A small image captioner, trained from scratch: encoder activation gelu, encoder widths [64, 128, 256, 512].
Rows from block 2 of the text decoder of a small image captioner, named by matrix and row number. Rows with one number belong to one neuron. Each number is 50 + 10 x the weight over its row's rms, rounded and kept within 0 to 99. All counts start at 0. After the name is the row's rms in percent of the matrix's.
After each neuron's rows are labels from the 100 texts, of 14848, where the neuron reaches its largest size: "tokens" is the input token at the peak. Only what is clearly more common there than usual is listed. The data: rendered dice on a table.
# gate: MLP gate (decoder.blocks.2.mlp.gate.weight, 672x256), inputs 0-255
# fc1: MLP up (decoder.blocks.2.mlp.fc1.weight, 672x256), inputs 0-255
# fc2: MLP down (decoder.blocks.2.mlp.fc2.weight, 256x672, transposed), outputs 0-255

gate.541 097:46 41 61 55 44 67 55 36 43 71 38 49 57 71 55 55 51 43 50 80 39 65 59 54 49 56 61 43 34 53 37 44 44 47 45 36 32 43 49 59 51 53 40 52 43 50 51 46 48 49 52 39 55 68 73 46 43 50 24 43 57 68 59 46 58 74 48 47 52 43 39 44 27 41 66 35 51 44 41 55 59 39 45 67 51 51 51 41 43 63 61 46 43 57 50 49 52 57 35 54 51 52 69 51 49 51 41 43 65 47 52 46 45 26 48 52 67 54 66 56 49 69 62 58 46 53 47 58 39 48 36 30 44 53 34 48 43 62 49 32 31 51 44 67 59 55 49 48 50 57 37 62 30 50 65 54 53 42 38 60 48 51 31 34 32 58 53 37 58 33 39 53 59 60 58 55 66 60 51 51 51 61 35 52 43 70 42 49 50 54 61 42 55 42 61 48 55 40 42 51 42 60 47 42 54 55 45 79 35 54 61 46 45 63 48 69 50 48 45 48 35 33 43 37 50 41 47 55 55 57 42 64 43 42 56 49 44 58 67 47 56 42 40 44 48 31 52 43 47 58 49 45 43 35 42 53
fc1.541 099:52 31 52 40 31 58 61 57 28 58 47 51 50 57 73 47 57 66 51 47 47 57 55 52 47 49 48 43 57 33 55 54 57 59 55 44 37 58 30 50 43 31 62 59 60 49 47 54 53 53 44 44 52 55 31 58 62 40 54 46 58 41 48 41 59 48 35 46 44 42 48 47 59 65 42 55 49 45 64 62 58 50 55 52 39 48 52 53 61 61 57 44 56 44 52 43 53 57 34 51 56 69 55 69 56 61 60 58 40 40 34 50 61 56 62 57 53 40 43 55 49 65 35 69 52 60 40 52 51 57 28 55 42 48 20 41 45 45 72 56 43 71 56 36 52 48 67 53 56 67 50 45 60 83 54 59 46 53 60 57 59 57 53 50 40 52 50 43 58 49 67 49 61 54 48 62 54 47 47 40 58 51 43 48 57 54 59 57 53 50 52 29 62 41 51 42 52 42 31 36 18 38 60 71 37 50 49 70 30 60 51 46 40 46 72 42 56 43 43 41 39 63 53 56 60 45 61 57 51 68 54 60 60 46 61 66 56 59 55 43 43 62 48 50 46 47 49 66 66 52 64 54 66 52 50 35
fc2.541 098:60 39 66 48 43 37 52 62 60 54 54 45 28 50 45 44 44 26 66 50 64 39 49 34 51 59 60 35 61 56 56 39 46 66 57 46 42 47 58 40 55 61 45 46 45 65 69 61 58 49 45 46 49 48 49 49 50 42 54 49 65 30 36 56 40 48 43 45 47 57 61 38 47 50 39 40 44 23 66 52 58 45 41 65 51 43 50 57 63 58 39 36 46 38 60 35 39 55 57 33 70 26 48 44 44 53 35 48 50 58 61 53 47 58 60 51 62 33 52 53 63 44 59 64 40 58 56 46 51 26 55 56 47 50 38 40 62 44 53 49 42 55 54 58 47 51 64 55 42 49 53 56 56 70 57 39 47 51 35 58 52 40 60 67 25 66 57 46 60 62 39 73 42 47 48 42 38 55 60 45 51 46 30 54 36 56 39 46 58 55 49 59 59 46 64 28 44 52 38 66 72 57 45 47 55 34 51 52 40 54 48 54 38 36 46 70 63 45 48 70 42 43 34 53 63 51 65 44 72 45 46 55 48 55 38 46 53 32 49 44 55 40 37 52 61 46 43 61 41 55 52 60 53 51 59 40
tokens: "and"

gate.273 102:41 61 40 41 36 44 45 35 44 48 37 57 55 48 61 47 56 35 51 60 53 63 53 47 40 57 45 62 28 31 55 52 49 70 58 57 55 42 43 47 57 41 39 40 31 32 56 70 44 65 50 47 64 47 67 38 49 60 63 38 53 63 28 55 54 58 53 47 48 43 62 55 43 32 68 56 42 41 49 37 42 39 54 59 47 21 64 39 54 63 24 39 37 66 55 55 51 52 42 43 54 61 66 41 39 48 58 59 47 31 42 62 59 41 65 54 63 51 49 50 46 39 66 51 52 45 42 48 50 68 58 60 42 52 50 51 30 70 52 63 43 58 52 58 41 51 65 52 33 61 42 45 47 60 49 55 52 45 51 59 34 61 59 44 52 45 68 37 66 51 59 39 72 46 53 41 45 37 70 48 48 45 65 57 59 52 64 54 49 38 42 48 47 56 58 52 45 44 35 43 57 47 44 44 51 47 45 49 70 45 56 53 44 62 52 66 56 58 66 33 57 40 45 52 53 45 44 54 50 66 53 51 55 57 55 41 25 51 45 54 56 57 45 56 40 62 49 35 50 52 50 73 44 72 64 46
fc1.273 095:45 45 47 50 41 33 61 27 47 43 71 65 40 47 45 51 57 48 38 72 59 51 49 54 60 66 41 42 36 33 37 39 54 69 54 47 54 39 59 53 53 48 49 47 51 62 52 54 56 69 64 58 61 56 47 27 49 48 51 27 43 63 48 67 56 51 48 43 45 43 38 46 52 49 49 40 61 64 51 42 48 62 56 67 50 56 62 40 63 34 36 46 27 55 51 42 59 40 40 49 54 45 43 51 37 65 52 64 58 61 55 50 57 46 49 51 44 61 62 56 48 55 61 53 37 37 65 49 47 76 55 52 68 49 35 50 52 65 66 54 42 57 47 47 71 57 30 57 33 53 56 46 64 39 52 50 48 58 49 63 37 60 47 34 50 52 54 58 57 72 42 49 58 51 38 53 44 64 51 60 49 49 61 59 53 37 49 56 52 44 58 58 44 50 54 51 53 38 54 40 63 52 50 52 46 52 41 48 70 43 56 40 56 49 40 55 48 59 52 46 41 55 71 35 46 68 46 28 29 75 45 56 63 43 45 37 39 43 41 53 43 44 68 57 40 50 38 50 50 59 48 24 20 41 44 46
fc2.273 096:67 68 59 37 60 73 42 49 64 48 46 52 49 64 67 45 47 59 45 58 57 46 35 34 60 54 59 52 35 65 52 60 54 50 61 55 54 50 50 55 53 36 62 50 57 55 41 53 41 50 28 34 46 54 59 59 49 54 56 46 38 53 59 35 71 53 54 49 35 61 45 73 29 47 57 46 43 47 49 51 52 36 31 49 20 53 39 63 65 61 67 47 71 36 53 54 50 58 43 61 60 60 62 43 53 49 47 55 40 58 34 36 52 53 59 40 58 49 63 69 59 46 71 54 58 49 36 45 50 51 43 37 48 41 54 52 33 44 64 42 62 38 54 50 50 57 56 41 39 43 56 53 47 50 48 60 48 40 50 49 51 49 56 43 43 57 54 55 34 43 35 51 61 54 69 44 46 51 47 55 51 48 67 44 47 57 51 34 57 49 35 52 56 46 62 51 39 44 61 61 40 49 47 64 53 67 53 31 72 58 41 51 45 64 51 43 46 40 49 47 50 70 44 50 34 52 54 45 55 25 43 61 47 58 30 44 42 40 65 66 42 51 39 64 55 48 49 57 64 42 40 79 38 28 58 51
tokens: "<end>"; ","

gate.277 099:61 43 47 41 65 53 37 72 50 55 50 61 54 58 42 55 51 66 46 49 45 62 39 46 62 55 43 54 41 56 45 44 55 50 40 54 67 54 63 56 50 34 33 54 50 47 47 46 32 52 29 53 33 61 48 57 31 62 49 44 61 49 32 49 63 70 34 47 47 40 38 62 44 51 40 65 33 36 46 65 77 34 34 44 47 54 44 63 50 51 57 57 50 52 35 57 49 56 50 39 57 52 39 47 53 55 43 41 41 63 42 61 35 57 48 40 69 38 45 31 58 47 53 40 73 32 56 54 20 49 50 58 39 44 43 64 51 41 50 51 46 51 61 47 55 30 48 64 37 43 46 49 64 48 64 39 52 44 55 42 48 48 40 52 53 52 43 64 47 40 52 32 36 53 61 55 62 50 40 74 55 63 42 48 32 52 55 61 54 59 46 47 63 55 65 53 47 42 53 42 50 58 48 48 34 50 57 46 33 50 48 48 62 62 55 53 57 54 28 48 50 63 53 66 54 50 52 56 33 64 43 37 45 46 58 47 43 53 44 55 71 45 60 45 61 43 51 71 50 46 61 35 66 25 48 32
fc1.277 092:57 60 48 52 41 47 38 55 74 57 50 45 44 48 46 40 39 38 29 60 47 51 60 49 51 46 43 43 42 31 50 56 45 49 49 44 41 64 46 48 35 46 58 25 52 54 56 53 38 52 42 39 63 48 41 44 39 58 90 56 21 44 64 64 52 44 52 37 55 45 56 53 48 46 35 42 47 57 54 60 39 40 70 47 50 61 32 52 57 47 43 34 45 68 55 30 54 37 56 42 53 42 59 44 54 61 30 61 50 43 59 48 49 51 54 61 60 69 54 65 39 58 36 44 57 46 53 50 45 61 58 49 60 46 49 60 41 55 53 58 34 64 51 46 57 45 44 59 22 46 38 43 46 50 47 56 43 34 56 57 59 60 51 46 65 47 58 40 46 58 55 43 44 53 79 52 42 53 42 30 37 61 51 53 64 45 48 50 53 35 50 70 42 43 55 73 60 46 59 40 30 50 77 42 56 56 56 68 47 37 58 64 33 54 43 46 52 34 60 57 64 54 51 57 51 66 50 60 70 51 41 46 51 46 43 55 51 51 43 44 47 31 58 54 51 61 48 47 35 58 44 58 41 52 46 62
fc2.277 096:60 50 56 42 50 62 42 52 54 54 53 54 47 54 36 60 38 60 43 46 53 54 44 58 62 38 26 30 53 59 36 47 44 55 42 39 37 46 52 60 60 29 52 59 51 49 54 48 58 57 55 37 54 33 67 47 42 33 75 30 39 56 44 49 28 35 40 55 62 50 56 59 63 50 42 46 55 50 50 72 40 61 62 55 63 37 67 59 26 46 43 59 43 61 44 54 52 50 37 57 70 40 31 47 30 52 45 53 50 53 34 57 70 62 56 42 40 43 54 40 50 46 61 43 64 50 48 48 45 60 47 35 48 63 56 69 33 46 58 46 46 54 52 51 61 43 42 64 48 68 57 58 44 52 65 53 58 59 36 56 48 57 44 42 29 64 57 46 36 57 47 46 26 34 49 54 55 40 45 35 44 64 34 49 55 53 64 41 54 55 39 51 64 46 64 46 39 64 33 45 50 73 53 46 58 44 43 44 37 37 33 38 45 35 57 49 48 49 47 56 53 45 55 51 53 40 65 50 71 47 41 56 50 40 42 50 53 35 43 72 63 56 56 38 52 49 44 47 60 44 40 58 43 59 50 35
tokens: "and"; ","

gate.443 102:36 50 64 58 59 49 46 28 51 61 45 48 53 43 52 60 52 40 60 50 22 56 33 57 49 52 54 52 50 64 55 57 48 45 63 46 54 53 50 44 60 50 62 38 46 51 33 58 63 46 61 56 67 30 64 62 47 58 63 28 47 55 48 64 36 38 43 60 58 51 46 37 59 48 49 44 41 52 50 51 62 60 54 44 37 45 59 53 53 56 51 51 39 49 52 48 53 63 46 64 45 77 50 48 48 54 44 40 51 55 47 48 39 54 55 55 40 53 58 45 46 44 64 39 43 40 33 44 35 56 46 50 71 64 61 54 34 40 55 48 46 44 56 45 59 46 69 40 67 53 50 44 38 54 28 30 42 46 59 63 29 56 42 31 34 38 57 43 72 39 53 46 53 55 39 52 63 40 56 33 54 59 46 63 47 32 60 66 62 65 47 58 38 46 43 41 61 48 52 45 42 31 56 45 52 71 54 53 61 47 36 51 48 49 43 51 49 46 51 32 46 56 50 73 45 58 47 71 51 55 44 52 53 57 54 41 44 74 37 56 41 56 56 72 29 54 54 63 28 48 58 44 61 55 60 75
fc1.443 105:46 54 62 48 34 48 45 62 36 57 50 58 56 59 50 61 34 52 35 31 67 61 40 55 57 66 51 44 39 37 44 36 46 59 41 62 47 23 48 58 56 53 42 49 34 39 53 42 41 47 41 38 52 43 43 47 41 51 45 61 55 48 57 23 63 66 51 46 53 44 54 55 70 69 53 38 58 42 47 40 37 56 35 37 43 39 29 56 58 50 28 42 45 42 31 53 56 58 52 36 47 46 56 53 39 54 73 52 25 41 53 47 53 35 47 44 51 51 66 49 42 48 47 51 52 38 48 53 55 61 46 59 30 59 57 55 47 51 57 45 51 62 66 59 62 63 47 44 43 54 46 38 57 42 62 43 52 53 39 32 36 49 66 51 50 51 46 38 51 37 47 44 47 49 63 27 65 66 43 40 44 61 46 45 50 59 47 32 66 41 45 45 60 45 34 50 60 47 41 37 51 56 52 60 50 29 69 51 45 53 55 65 42 27 52 59 39 52 60 53 59 55 43 51 35 56 56 53 63 50 38 41 51 60 79 38 56 40 63 64 54 48 41 39 48 46 60 64 36 35 40 43 44 47 40 56
fc2.443 099:54 55 57 57 59 50 46 45 62 49 56 48 57 31 47 61 55 66 53 45 46 57 71 62 55 51 52 55 48 48 48 59 62 59 60 38 33 54 40 39 37 53 58 45 38 33 38 36 43 42 45 46 64 38 53 50 42 49 53 33 67 56 55 45 60 57 51 49 47 52 56 53 48 41 63 41 43 57 51 37 59 40 51 38 42 52 61 28 57 43 58 52 49 59 57 43 47 38 34 58 50 48 43 39 35 35 62 46 49 61 49 53 69 57 47 47 35 60 34 53 53 39 47 44 63 37 35 47 65 64 38 50 70 55 57 43 40 38 28 58 51 54 25 39 49 32 75 62 57 53 59 42 70 42 54 73 62 47 76 32 40 67 37 55 57 36 34 75 53 50 41 48 53 46 54 38 58 50 41 44 41 60 49 43 47 47 47 61 44 70 42 59 55 45 57 52 47 57 51 44 41 55 45 30 53 37 60 45 60 40 35 45 65 46 52 63 41 55 47 44 49 35 34 44 47 55 55 64 50 55 53 51 32 64 51 44 61 45 46 38 53 49 63 64 46 30 54 35 40 51 52 37 61 58 76 54
tokens: "and"

gate.207 102:43 47 49 58 51 51 44 49 38 33 61 44 46 56 40 49 58 49 33 43 66 46 55 49 64 57 51 65 39 32 44 59 46 71 62 52 37 54 39 57 47 57 52 52 40 36 45 49 22 37 55 67 59 53 53 46 55 53 47 53 57 47 52 56 63 56 54 42 44 64 61 51 38 51 61 43 50 50 55 44 41 54 49 45 53 52 53 39 61 39 56 32 60 56 55 52 25 37 68 60 55 59 48 55 45 44 48 66 58 67 65 58 65 56 60 45 47 54 46 54 42 36 33 56 56 44 74 55 64 48 71 61 51 60 43 52 39 50 48 59 52 43 75 48 54 47 35 49 63 43 50 40 54 74 54 53 37 58 45 42 46 40 45 53 61 36 46 50 33 37 47 53 39 60 53 51 56 44 45 44 70 52 32 65 48 33 64 36 44 66 53 33 42 53 60 65 59 57 41 48 54 52 43 44 40 44 39 48 47 42 66 45 37 53 41 52 44 52 59 63 43 61 78 32 51 47 31 65 44 45 44 64 37 38 37 31 52 59 62 53 55 40 61 49 41 63 66 65 36 39 64 53 59 61 34 61
fc1.207 101:33 56 39 65 52 43 48 39 35 49 60 53 62 41 50 51 51 61 61 38 52 45 63 61 62 57 56 47 64 52 58 56 58 42 55 41 70 52 48 38 63 57 37 61 32 56 56 29 37 38 49 50 53 46 47 67 31 49 64 55 49 53 70 25 49 61 53 48 48 51 63 52 57 49 41 35 47 55 39 71 63 59 48 54 46 50 51 58 48 66 47 58 45 67 57 26 53 58 48 51 33 45 55 53 42 28 53 46 43 27 46 57 58 56 42 59 63 43 48 51 56 37 49 57 61 36 37 67 62 56 50 60 49 36 60 45 67 43 52 39 46 48 53 37 46 63 56 48 59 53 49 47 45 48 47 65 50 34 49 48 19 46 45 76 50 45 51 43 57 64 49 29 48 30 46 45 50 44 50 57 59 62 40 53 50 48 78 50 37 68 50 59 60 51 39 46 60 39 59 64 48 38 45 30 54 39 50 54 55 54 37 51 49 49 38 49 58 42 38 56 55 47 49 51 40 60 72 49 64 46 45 23 68 43 50 71 71 51 42 61 49 38 51 37 51 50 56 51 43 48 38 47 47 46 56 49
fc2.207 100:52 66 47 47 51 54 53 46 62 48 47 70 53 45 50 40 33 37 52 59 50 59 50 64 48 58 63 62 37 45 52 49 62 64 67 58 23 54 55 55 50 50 59 46 50 48 44 48 38 61 46 65 72 33 52 46 33 61 59 49 38 56 36 32 49 40 37 61 55 43 44 55 32 42 46 57 62 28 31 57 49 61 55 58 48 40 59 50 64 55 52 50 45 33 42 40 49 45 48 51 46 55 40 67 39 57 54 58 33 59 52 46 48 49 54 31 46 46 52 66 57 57 47 42 55 48 54 49 55 34 50 44 42 46 40 50 44 51 49 53 38 39 67 44 70 66 49 50 48 63 48 47 23 41 45 59 48 47 40 40 38 54 51 58 46 48 58 48 51 53 66 48 56 31 51 65 45 51 42 47 51 52 66 48 50 63 50 49 49 56 56 27 60 52 49 54 64 59 48 53 46 61 37 54 62 38 40 45 36 56 58 48 32 43 52 42 35 55 61 42 61 53 52 54 43 65 59 33 22 42 61 51 39 56 33 49 45 46 41 41 32 61 50 70 56 42 37 62 80 46 23 56 68 67 36 45
tokens: "<end>"; "six"

gate.421 101:35 72 40 40 52 43 45 50 54 64 60 50 33 55 46 58 41 54 57 51 56 43 64 82 33 49 49 52 44 70 51 57 59 42 54 73 69 44 52 45 36 35 44 52 30 50 44 46 50 53 48 45 56 76 52 42 48 48 40 63 53 38 48 47 54 66 52 55 60 34 40 39 56 43 42 41 53 43 62 42 55 42 55 40 52 45 66 49 56 46 62 47 42 58 33 50 41 52 46 72 49 62 33 47 59 42 48 48 62 43 49 59 57 36 42 52 47 42 38 43 56 53 56 59 30 52 53 46 51 45 47 58 78 44 53 35 35 59 37 55 42 45 47 44 37 60 46 53 51 43 55 50 38 37 56 46 38 67 46 57 57 56 45 52 40 35 56 41 57 34 72 42 59 44 52 46 42 54 40 52 31 45 46 56 62 58 40 42 48 44 46 45 58 58 52 42 41 46 70 36 62 38 68 57 37 51 60 47 61 54 63 59 54 52 38 34 50 35 44 53 49 52 56 69 30 60 64 41 50 45 60 65 42 46 59 53 53 46 53 59 32 52 57 73 34 62 21 43 30 63 53 52 54 60 43 45
fc1.421 102:37 29 45 49 43 59 41 40 45 52 56 46 45 44 26 43 63 46 55 52 49 56 44 45 60 64 48 57 61 59 32 56 38 36 42 51 50 51 50 38 41 60 35 53 57 54 58 50 56 53 34 51 59 48 63 50 54 65 51 44 70 49 39 33 53 50 45 58 64 54 47 64 50 56 49 55 56 58 41 65 53 50 51 39 54 39 70 60 62 51 43 52 54 51 55 56 59 48 55 35 40 43 52 51 31 44 39 49 30 65 72 38 57 47 46 60 50 56 41 49 56 57 70 62 26 65 31 79 44 46 58 61 41 48 55 48 37 64 51 62 50 59 38 47 48 36 62 58 32 60 48 49 40 36 47 25 47 37 54 64 51 60 70 54 40 50 61 35 57 49 61 53 53 61 55 51 41 68 46 29 42 33 49 47 58 51 58 47 67 49 72 47 33 61 40 55 50 51 59 60 37 63 34 51 44 49 53 58 56 58 59 62 48 52 48 61 49 30 54 35 30 68 68 43 38 53 50 45 32 54 54 46 62 43 42 45 26 58 48 45 44 61 57 50 57 51 43 58 51 61 50 67 47 50 34 43
fc2.421 102:38 77 46 42 44 49 57 49 60 46 59 53 54 33 56 51 63 43 58 50 40 43 38 40 44 56 41 56 44 57 68 45 57 46 38 49 55 60 46 55 46 56 62 61 62 57 43 41 56 54 48 51 59 63 51 39 41 55 50 58 68 60 56 38 38 54 50 78 60 32 41 48 58 39 49 60 57 48 67 55 45 50 66 49 72 47 63 39 30 54 37 42 41 38 61 43 53 43 42 59 63 58 34 60 50 55 61 48 42 55 45 55 43 46 52 40 43 46 40 70 48 57 50 53 38 56 58 61 25 44 45 53 64 38 52 45 32 43 50 62 51 44 56 32 53 63 57 40 58 45 55 61 55 37 47 73 52 50 51 35 54 52 39 27 44 32 48 28 53 46 52 64 48 84 51 34 49 53 41 59 51 56 66 47 66 46 49 61 49 43 56 47 50 58 51 31 56 56 39 58 37 39 39 59 45 30 46 32 72 48 50 70 53 55 56 60 36 51 40 55 60 37 56 45 36 48 40 46 53 30 63 53 48 51 52 51 59 35 29 48 50 46 52 60 39 32 43 44 67 54 44 53 47 57 62 49
tokens: "<end>"

gate.472 104:53 46 54 49 45 52 52 45 48 39 73 37 49 44 69 43 34 34 60 55 33 57 54 67 34 52 43 60 59 21 60 48 50 61 60 60 47 42 45 56 45 42 62 54 58 52 46 58 46 41 55 50 49 50 43 59 60 44 54 65 48 54 56 37 55 55 45 50 56 52 62 55 36 57 69 40 54 43 50 41 54 52 43 52 77 50 31 54 36 55 45 52 41 54 50 38 59 51 45 60 64 60 31 44 49 65 57 47 46 53 61 37 53 74 64 55 51 40 60 55 44 57 60 55 62 52 67 39 56 36 58 47 71 34 52 62 35 54 65 38 62 53 47 54 47 48 68 65 50 42 67 44 59 46 45 53 53 55 42 49 46 38 70 45 28 59 40 48 56 32 40 46 55 57 67 52 63 55 64 41 54 48 52 27 60 37 50 66 55 39 59 44 52 52 57 53 47 47 63 46 48 48 40 68 38 41 55 44 58 66 29 52 47 69 47 62 44 34 51 46 40 35 26 38 63 65 51 59 61 53 52 52 54 59 38 44 43 78 63 58 38 29 61 53 47 44 49 55 56 53 45 44 61 41 51 51
fc1.472 107:41 44 47 55 64 46 51 47 51 41 34 53 63 45 48 45 56 54 55 43 51 50 36 42 54 57 50 67 71 49 44 42 54 56 41 47 59 76 63 58 44 55 48 55 50 48 56 55 39 10 41 46 54 60 36 40 56 64 49 69 59 45 49 36 34 46 58 59 41 56 55 50 42 35 49 56 56 44 55 50 49 55 47 53 68 47 61 46 44 31 64 58 39 59 49 49 56 41 68 50 40 56 39 61 36 44 52 46 47 54 42 35 39 48 41 25 49 51 43 44 46 43 47 39 44 58 51 57 68 64 51 42 40 54 40 57 57 39 42 53 45 43 61 40 56 64 35 34 57 52 50 46 70 38 61 40 54 48 48 56 61 36 52 63 44 50 62 39 33 48 61 51 45 59 62 56 30 47 28 67 49 62 58 36 36 44 44 50 58 42 56 42 58 49 61 58 61 54 35 48 55 44 55 37 49 38 18 47 35 46 49 59 71 49 57 45 52 52 49 57 43 43 40 59 50 21 43 57 47 63 34 47 52 54 57 59 67 39 80 43 44 60 48 58 57 35 59 63 49 57 37 59 52 69 51 55
fc2.472 101:62 37 34 52 53 48 39 58 65 61 49 63 58 53 42 50 59 46 52 55 62 46 47 61 44 44 57 69 53 44 45 64 50 69 52 37 57 45 44 36 52 53 28 55 42 44 43 42 63 67 35 47 51 56 41 48 53 54 46 44 45 43 60 48 53 34 43 55 40 57 54 54 53 35 35 67 45 52 63 43 43 45 48 49 66 43 44 54 31 60 50 54 60 56 52 63 37 45 42 35 62 43 34 40 52 53 37 41 49 45 24 29 45 48 55 63 56 59 53 59 59 40 68 43 39 46 42 46 51 49 54 57 32 36 40 51 42 66 51 33 44 44 50 36 65 43 43 47 47 50 44 36 46 50 46 40 34 38 34 53 42 57 65 40 60 41 68 45 49 72 49 36 51 68 61 52 49 47 75 38 66 41 53 45 62 40 64 63 53 44 51 30 25 46 45 49 51 53 71 46 61 39 52 56 32 33 59 38 43 46 32 53 69 55 55 47 60 42 51 45 41 39 34 47 57 59 46 63 41 63 61 62 36 52 29 72 55 56 61 50 51 55 45 46 42 66 53 47 61 58 57 46 45 35 57 46
tokens: "and"; ","

gate.622 096:38 43 41 71 62 57 52 63 50 45 45 52 43 53 56 58 50 43 63 59 38 51 63 69 53 37 38 51 47 51 39 73 54 57 65 48 40 51 48 58 48 61 45 67 60 74 34 58 50 41 40 60 58 39 58 61 46 44 58 46 32 49 57 34 49 56 45 74 51 60 57 71 43 64 51 26 51 65 45 60 40 43 52 46 42 56 34 54 48 48 43 68 38 48 41 54 49 46 57 43 45 32 56 40 71 55 59 48 73 38 39 51 35 51 44 63 53 56 62 38 58 28 55 55 62 56 56 48 55 64 50 53 31 44 57 31 29 56 53 51 58 58 43 53 37 41 33 51 35 56 47 43 47 53 54 47 73 62 37 54 55 61 28 40 51 44 55 50 27 42 55 48 52 54 40 49 42 45 47 52 47 58 53 70 45 39 59 47 51 67 59 59 59 30 49 63 53 44 49 58 51 55 47 40 42 43 31 47 58 47 46 54 61 48 63 32 33 52 42 54 55 29 56 59 62 54 56 36 49 54 48 61 47 59 60 47 39 41 38 40 54 48 60 59 47 59 58 66 68 66 53 51 58 52 61 61
fc1.622 097:49 61 51 44 60 47 33 43 62 48 49 59 60 28 45 40 48 59 47 49 60 37 38 42 34 32 39 51 39 44 54 44 59 54 41 51 33 57 46 44 31 52 38 41 61 51 45 57 43 46 34 50 42 49 51 54 53 59 41 47 44 54 70 49 60 56 34 77 25 34 43 55 50 70 40 40 67 38 38 60 54 59 39 45 60 46 51 58 51 53 56 63 52 32 49 51 38 59 37 45 33 58 59 38 61 66 34 39 71 53 47 53 42 50 56 49 50 56 59 47 53 66 64 64 68 56 49 53 49 47 54 37 33 56 45 46 49 56 44 66 51 46 54 54 49 39 30 61 41 52 42 54 50 40 61 46 59 53 53 59 59 39 27 47 56 40 53 47 43 60 57 39 37 50 55 54 63 39 33 45 44 67 43 45 52 62 57 52 43 58 55 51 58 47 48 66 57 47 75 66 48 48 47 63 34 68 39 48 57 52 47 62 37 52 32 59 35 74 52 49 67 44 47 55 43 50 46 44 52 34 44 38 45 71 64 29 45 51 30 42 40 52 37 35 52 62 47 44 50 36 46 46 39 37 59 44
fc2.622 088:45 42 71 51 38 56 53 52 46 43 39 55 55 44 38 45 53 26 48 46 67 61 55 68 47 52 63 51 47 47 50 41 60 43 62 41 66 36 46 67 54 59 65 59 48 27 56 62 67 56 43 60 53 57 36 56 43 50 49 42 54 44 34 58 51 51 48 56 69 67 59 38 51 54 53 39 64 46 47 46 49 48 47 41 56 54 47 50 62 60 39 55 32 65 43 64 44 50 44 50 39 48 33 43 54 43 54 59 48 65 49 40 46 42 45 58 57 65 44 51 57 52 46 38 52 60 53 65 57 56 51 64 33 53 65 61 79 45 44 45 42 70 53 66 55 55 63 59 47 58 69 37 52 30 62 49 61 46 43 52 50 48 50 70 54 54 53 49 55 49 51 50 40 43 34 44 52 33 63 61 33 50 41 41 40 44 51 68 41 50 31 50 67 36 62 43 48 35 54 39 69 53 40 47 48 34 58 58 40 59 54 40 24 51 73 39 50 39 55 54 66 76 40 70 33 52 39 45 50 45 50 54 56 42 37 55 57 37 48 36 44 44 49 43 43 57 44 53 40 60 46 41 32 53 63 38
tokens: "and"; "showing"; "four"

gate.295 099:36 65 44 59 44 45 40 57 52 43 31 50 36 36 56 59 50 51 45 44 70 47 46 47 51 49 37 52 56 44 48 48 41 41 46 45 60 43 57 60 56 49 45 28 60 43 64 43 38 55 71 64 58 52 57 34 51 50 47 68 64 52 27 62 45 71 51 52 46 55 49 43 41 55 40 60 53 52 57 46 53 41 59 64 49 36 49 49 50 52 59 50 31 61 58 59 48 52 56 52 52 32 61 45 38 59 27 51 42 64 38 49 44 59 35 43 58 38 64 54 37 46 40 55 38 46 48 59 67 57 40 44 58 48 42 57 63 58 28 55 64 48 49 50 35 52 54 40 63 51 37 48 41 32 49 36 53 56 43 64 49 39 49 33 42 39 35 30 49 48 46 64 58 50 45 59 65 60 46 45 40 44 39 58 42 52 45 46 58 68 70 47 54 69 52 38 38 34 60 66 59 45 51 60 57 46 41 55 62 49 64 51 51 43 51 36 57 29 50 60 45 36 63 52 58 39 37 48 58 38 53 62 62 34 57 54 50 59 46 54 29 52 48 50 76 36 32 64 37 66 38 38 60 67 40 43
fc1.295 097:36 59 43 33 67 64 51 36 48 60 47 51 68 80 49 55 49 55 66 61 55 45 66 44 56 42 60 52 31 53 53 47 53 43 36 54 64 62 59 27 39 39 46 44 35 42 49 53 63 54 50 69 40 70 61 61 44 31 69 53 52 44 47 49 52 57 41 54 45 50 51 37 47 64 47 34 65 43 52 61 71 33 55 52 39 36 55 44 54 49 46 67 65 44 44 54 41 64 50 62 43 73 43 40 33 56 60 51 40 46 52 49 43 49 53 52 48 53 44 55 52 57 43 48 56 54 51 58 45 66 65 45 44 36 49 69 67 55 55 34 62 53 55 30 51 70 52 49 54 66 59 54 54 46 66 52 65 63 43 47 42 42 50 55 58 39 32 61 53 51 56 40 41 60 52 58 47 51 39 57 49 47 70 64 82 57 45 58 55 49 52 53 55 45 45 63 45 50 56 43 47 42 30 46 39 44 52 33 60 51 62 48 38 63 42 62 53 46 62 38 59 53 35 60 48 38 51 54 47 63 57 36 54 33 59 38 51 46 48 54 58 36 41 40 46 44 25 38 45 58 46 55 46 64 56 54
fc2.295 099:31 49 55 40 48 45 54 49 44 44 62 60 59 28 66 48 48 27 54 53 55 43 73 37 55 42 61 58 53 56 58 57 48 39 45 31 48 47 57 50 51 52 51 48 67 48 54 52 46 46 66 29 62 57 46 26 45 43 58 67 68 42 37 50 41 50 49 51 51 47 50 51 66 57 43 57 45 53 61 43 33 53 50 54 40 53 34 62 40 38 48 55 74 42 49 42 55 46 41 39 53 50 49 43 58 48 40 58 59 52 41 42 71 61 33 62 56 25 47 52 64 49 45 44 56 62 46 65 55 47 61 47 33 46 40 43 47 38 64 45 20 56 53 44 42 44 54 69 72 49 56 44 54 47 59 46 53 61 53 42 38 52 46 54 56 58 48 42 65 53 38 42 47 40 51 44 56 46 63 60 49 46 51 66 56 56 39 55 41 55 28 39 40 42 57 55 50 73 61 44 46 39 55 56 78 26 54 49 36 34 44 41 68 52 50 62 23 53 54 60 59 48 57 54 46 70 48 39 55 34 49 47 51 58 50 53 48 55 64 41 58 40 56 41 70 46 39 59 42 30 45 41 50 52 62 46
tokens: "and"